config.toml
dataset = "short English words printed on busy colour backdrops"
vocab_size = 241
embed_dim = 256
encoder_kernel_size = 3
text_encoder_bias = "all"
text_encoder_positions = "rope"
beta1 = 0.95
lr_schedule = "cosine"
Rows from block 4 of the text encoder, named by matrix and row number. Rows with one number belong to one neuron. Each number is 128 + 24 x the weight over the matrix's rms, rounded and kept within 0 to 255. All counts start at 0.
# gate: MLP gate (text_encoder.blocks.4.mlp.gate.weight, 512x192), inputs 0-191
# fc1: MLP up (text_encoder.blocks.4.mlp.fc1.weight, 512x192), inputs 0-191
# fc2: MLP down (text_encoder.blocks.4.mlp.fc2.weight, 192x512, transposed), outputs 0-191
gate.486 [114 123 127 177 160 107  85 122 132 130 137 134 106 136  96  97 122 147 123 135 144  93  65 139 126 112 124 110 123 154  88 136 128 122 151  90 142 166 127 144 165 130 113 214 113 119 178 149 162 102 157 176 151  90  96 153 139 144 160 112 139 103 160 137 164 137 151 131  94 134 192 133 133 117 106 104  95 130 194  97  92 103 107 175  76 107 140 105  54  95 134  84 122 171 121 119 157 101 124  92 168 106 114 158  94  83 115 161  92 109 146 143  80 118 122 126 128 143  70 139 177  90 162 170 100 129  96 133 148 147 189 120 109 107 157 153 125 145 158 166  72 122 144 125 133 174 113 136 125 150  97 125 126  87 117 149 116 124 126 186 124 134 148 115  71 123  97 130 144 131 104 118  70 135 136 105 111  85 153 106 143 123 142 101 152 167  82 141 127 109  98 151]
fc1.486 [137 132 121  97 112 162 152 156 139 115 127 138 165 122 134 155 110 132 138  97 122 125 161 117 156 146 134 110 121 109 150 156  98 132 121 162 111  88 109 179 102 121 158  60 147 136 115  89  93 157  94  85 124 160 180 136 114 114  86 134 139 142 121 136  92 135 126 104 175 127  55 113 154 133 136 156 149  89  59 143 163 140 133 108 144 155 116 145 207 146 132 178  95  85 140 119 114 141 129 190  80 150 159 115 174 158 164  97 157 119 122 104 145 137 145 128 128 110 153  95  83 167 101  88 165 135 172 145 132 119 113 117 165 138 128 123 114 118  97 105 161 138 139 115 125  94 118 136 150 128 138 126 109 181 143 117 151 142 128  64 134 107 119 139 134 125 163 142 104 150 165 130 186 137 136 156 153 189 114 157 117 141 116 142 110  94 159 116 161 148 146  92]
fc2.486 [ 91 130 171 109 155 143 123  66 118 156 182 186 120 162 123 107  93 161 115 120 160  63  99 125 145 171  86 144 129 111 166 123 127 104 142 128 144 117 136 128 215 131 136 124 139 110 133 134 143 166 130 128 167 173 113 106 153 122 131 134  95 104 154 130 119 108 164 141 116 116 158 156 120  64 150 112 137 137  95  85 166 130 152 171 123  51 129 114  73 152 163  96  95 157 137 178 124  99  89 184 123 120 122 131 120 200 133  82 121 127 160  89 161 101 114 106 123 144 106 100 171 119 172 168  96 122 137 127 106 119  79 154  96 156 180 124  86 142 140 150  59  97 152 174 112 129 127 133 121 125 141 101 150 116 115 145 138 107 119 139 120  73 127 109 111 129 124 133 172 104 118 147 136 138  79 168  90 155 153 164 138 126 122 111 129 141 149  58 107 160 115  88]
gate.487 [171  91 132 123  82 135 164 143 116 123  91 130 147 150 173 158 117 116 123 140 150 101 139 115  88 181 147  88 129 118 122 126 173 112 110 149 124 117  99  83 150 103 111 186 108 122 125 101 108 144 136 152 109 150 156  97 141 120 114 138 142 127 127  87 180  92 105 151 153 139 181 136 140  97 107 116 115 156 116 136 101 162 107 124 150 123 162 128 108  78 130 132  93  79 150 132  83 137 165 154 158 131 117 123 125 114 135 134 133 117 110 109 107 118 180 129 117  97 125 158 116 153 142 109 162 146 166 129 145 140 127 116  61 145 129 145 124 142 116 133 134 123 141 135 139 173 109 110 136 171 125 110 147 126 126  92 141 143 153  96 134 138 108 132 145  98  99 119 144 166 123 168 143 134 113 159  85 139 120 152 131 137 139 165  94 142 142 129 132 133 118  86]
fc1.487 [122 108 137 101  78 130 125 130  90 114 129 104 157 161 136 170 116 137 142 142 116 124 123 133  78 126 140 108  95 130 100 133 162  87 127 163 126 106  88  92 122 117 122 172  81 134 145 122 125 147 136 116 107 157 144 110 118 132 159 118 158 132 162 115 141 123  98 173 137 143 158 130 160 131 101  99 154 148 137 142 115 142 123 143 122 123 156 140 103  80 117 113 117 123 158 108  99 138 149 187 131 129  91  79 116 156 164 133 137 105 131 113 118 112 174 118 123 130 118 154 130 123 103 110 163 139 137 114 167 129 123 100  88 151 134 106 149 129 140 118 128 113 129 124 146 148 151 109 108 152 113 127 180 145 131 101 106 127 161 118 103 161 126 148 106 123 121 139 124 132 161 147 146 139 135 178  90 122 168 169 147 148 167 154 123 135 135 151 113 136 121  82]
fc2.487 [ 93 130 131 133 113 114 131 112 144 110 140 168 102 134 102 135 179 126 127 108 106 108  83 134 145 106 111 115 153  90 126 146 104 111 159 112 123 130 135 119 163 125 171 120 132 117 129 117 110 139 144 169 154 136 157  79 149  97 126 158 144 120 146 124 102 138 110 116 139  89 112 136 152  94  99 131 111 122 120 102 136 111 151 114 191 140 138 127 136 123 109 119 130 126  93 138 127 105 116 129 136 142 115 183 153 131  90 142 122 146 122 116 155 131 101 111 136 128 125 137 120 101 125 201 104 107 151 154 133  83  89 140  84 181 115 154  89 118 163 132 103 117 122 121 140 107 115 125 115  86 101  94 135 150 113 113 138 129 146 138 138 152 137 137 100 144 136 123 166 109 174 117  95 137  73 120 145 120 153 132  96 156 127 137 159  98 113 171 108 177 138 145]
gate.488 [162 143 138 147 127 157 135 111 120 123 108 123 138  95  96 141 109 168 144 135 124 108 124 102 124 115 113 154 141  90 153 105 146 138 131 114 123 153 136 126 131 138 155 126 137 101 118 128 152 115 150 154 133 127 110  73 109 120 131 109  90 152 121 158 151 110 130 132 141  99 116 124 157 115 142 129  60 125 111 129 165 108 105 153 125 120 142 153 130 136 147 103 120 105 128 139 129 165 123 185 149 124 109 141 128 120 108 145 183 128 117 142 172 102 125 147 138 134 119 144 164 139 111 110 108 136 132  86 111 131  89 128 140  92  90  95 114 118 105 127  77 107 136 119 147 147 161 104 111 131 165 128 108 136 111 119 124 149 152 106 140 176 103 130 126 100 173 143 137 139 125 120 138 114 163  94  96 158 150 109 124 111 104 100 147  95 161 126 140 149 119 105]
fc1.488 [178 131 112 132 147 135 147  95  96 149 172 116 125 116 140 110 121 152 105 135 121 134 142 102 140 138 102 165 146  71 160 105 146 133 125  95 125 128 138 120 151 117 152  93 144  84 113 129 158 124 168 157 141 140 132  99 129 120 125 116  86 139  75 151 119 143 134 123 141  80  97 129 130 138 113 124 120 156 131 123 147 103  77 133 135 127 137 142 123 133 150 129 125 118 118 156 109 145  92 153 153 143 111 111 131 128  95 116 159 144 143 156 115 108 113 164 124 139 143 116 146 134 128 129 109 169 146  75 151 138 102 146 129  93 114 101 130 151 133 107  94 123 162 102 113  99 167 109 138 134 177 140 119 117 130 121 108 142 154 105 144 157 129 155 110 112 139  97 140 100 137 130 159 128 143  98 113 133 165 135  98 134 134 106 141 100 131 130 134 113 113  94]
fc2.488 [138 128  99 108  99  93 127 100 145 133 167 149  83 181 151 121 142 113  88  82 105 121 113 145 115 163 100 144 123  80 124 160 123 146 150 138 122 172 110 119 152  89 131 126 146 139 110 162 151 129 163 123 125 111 111 153 157 110  86 105  94 133 106  59 122 132 129 110 105 145  91 104 105 125 153 127 107 161 135 112 109 141 116 111  89  99 113 154 114  94 140 130  97 141 112 151 136 124 127 117 107 156 115 124 142 121 111 162 142 126 139 128 141 117 109 109 120 112 129 156 138 133 138 142 173 139 124 183 182 150 103 120 133 118  94 107 113 143 126 158 119 120 134 116 105 113 138 116 122 140 130 126 140 133 137 125 149 155 116 115 124 127 121 129 155 139 125 106  62 112 128 149 112 127 138 136 135 101 126 140  97 137 127 143 131 154 108  97 155 185 107 111]
gate.489 [175 129 140 136 153 172 126 146 107 118 120 142 127 110 118 108  99 127  93 169 112 101 124 131 170 133 120 140 162 134 166  99 149 160 101 134 141 134 151 142 124 167 114 113 127 125 165 123 111 117 107 132 148 121 117 108 144 128 153 146 139 137 119 113 119 166 108 121 126 116 115 110 116 140 123 121 132 139 132 134  88 132 101 108 140  73 129 128 130 129  94 114 111 102 169 111 135 116 128 133 111 107 157 135 124 127 145 100 163 122 134 150 145 127 118 165 123 160 112 101 119 156 144 128 109 125 115 137 161 157 144 112 135 135 126 137 157 162 132 153 113 141 126 146 110 128 112 121 123 125 109 147 116 142 129 105 151 138 149 131 145 135 132 144 136 117  90 133 185 140 170 150 124 130 156 120 120 136 137 114 126 152 141 111 142 117 113  88  91 118  94 151]
fc1.489 [130 106 115 157 132  88 131  97 144  96 125 140 106 127 126 147 140 137 132 110 128 157 135 142 117 109 152 109 114  97 107 118  98 107 163 130 159 157 133 101 138 117 119 140 134 101 121 142 117  97 149 132 131 153 120 127 127 110  97 122 162 136 109 155 169 132 121 122 179 137 133 118 136  94 120 144 143 132  95 118 130 120 133 132 113 142 134 134 101 125 128 134 106 122 105 128 125 153 141 140 122 150 110 134 131  92 132 159  87 132 124 110 139 152 120 135 130 141 140 131 152 126 101 167 140 142 132 153 117 112 126 137 143 130 139  95 148 119 146 124  98  96  98 130 130 150 155 141 148 126 127 132 117 142 140 132 105 135 116  88 127 148 131 120 140 111 121 137 100 125 139 133 142  93 146 164 128 118 106 150 116 113 128 147 103 129 117 129 127 127 134  91]
fc2.489 [127 168 115  92 117 128 121  92 134 126 113 136 133 120 121 136  97 149 118 105 161 127 104 113 106  88 138 117 135 122 124 140 120 136 130 110 135 116 148 121 150 131  96 115 115 152 118 142 106 140 100 117 102 129 125 122 104 135 129 127 139 107 112 126 140 125 130 128 121 143 142 125 137  76 145 136 112 139 121 111 117 132 113 134 116 147 133 151 113 129 129 119 110 145 107 121 120 154 123 126 145 117 112 128 154 114 121 121 130 133 161 113 148 127 125 150 123 122 122 122 138 109 143 137 102 116 107 145 140  86 103 120 107 119 117  77 143 123 147 150 121 127 139 121 123 154 123 109 131 136 128  89 140 158 117 124 112 115 109 119 182 123 145 101 142 119 125 139 159 111 115 153 137 150 175 125 115 114 108 109 109 121 121 123 122 132 109 105 130 141 126 102]
gate.490 [167 144  82 113 123 119 119 117 135 158 159 136 144 118 121 119 114 117 149 132 121 143 150 161  97 133 146 115  99 161 126 141 147 115 193 160 164 126 183  99 109 156 102 106 118 117 115 130 123 149 110 147 107 108 171 129 102 118 141 128 106 151 155 118 109 120 144  92 153 141 124 143 129 108 144  93 126 133 137 142 110 164 148 142 150 161 118 130 160 145 140 103 142 112  97 108 134 108 100 125 153 118  82 124 130 135 151 137 141 117 123 127 123 133 106 140 122 115 138 154 164  96 143  94 137 155 134 114 127 111 124 196 123 112 166 117 137 148 155 184 138 110 118 148 121 150 129 111  96 148  93 145 109 123 132 107 160 114  96  59 140 100 171 139  94 127 134 163 151 124 101 126 163 108 143 125 115 114 158 152 123 145 131 120  93 127  99  90 142 108 143 124]
fc1.490 [115 110 150 126 135 119 128 136 122 104 101 117 157 155 139 115 147 122 107 135 127 126 144  96 164 167 114 126 144 117 121 124  87 132  92 122 124 101  94 129 118  91 111 126 100 135 132 134 148 107 127 102 160 131 102 143 114 105 115 147 146 107  85 113 121 144 121 164 135 147 112  89 146 157 114 160 152 130 141 132 120  98 101 107 109 100 144 152 102 151 128 124 152 134 175 135 108 146 156 139  96 104 170 120 121 109 110 100 111 144 164  91 124  96 144 126 122 142 169 129  85 143 102 120 117 109 130 129 142 142 134  79 136 148 154 133 118 126 113 109 106 119 122 112 132  87 122 167 160 108 161 107 131 137 139 122 101 129 130 181 102 144 104 128 140 121 135 107 121 144 134 144  95 135  94 143 115 123 113 124 123 148  95 124 143 140 118 149  95 156 109 127]
fc2.490 [139 173 118 136 116 165 101 144  99  98  99 101  86  82 147 180 121 122 116 107  99 118 150 142 141 103 120 181 143 122 147 128 149 120 109 123 141 141 152 148 138 125 139 128 130 136 123 104 121 107 146 130 127 104 100 136 133  87  89 160 150 152 116 134  84 182 124 108 127 127  86 151 136 155 135 149  95 119 129 170 147 127 137 122 134 162 102 113 144 125 139 115 109  89 132 133 126 151 197 133 143 122 116 117  99  69 136 144 131 132  71 152 143 123 165 136 133 139  91 122  87 121 152 113  83 111 147 155 111 134 114 104 163 141 104 114  97 162 109 144 115 145  95  90 126 160 111 172 133 125 128 121 128 141  99  85 153 106 142 157 125 112 156 125 126 115 116 163 106 125 113 118 141 133 144 112 157 137 174  77 115 156 111 101 116 111 170 126 134 139 115 100]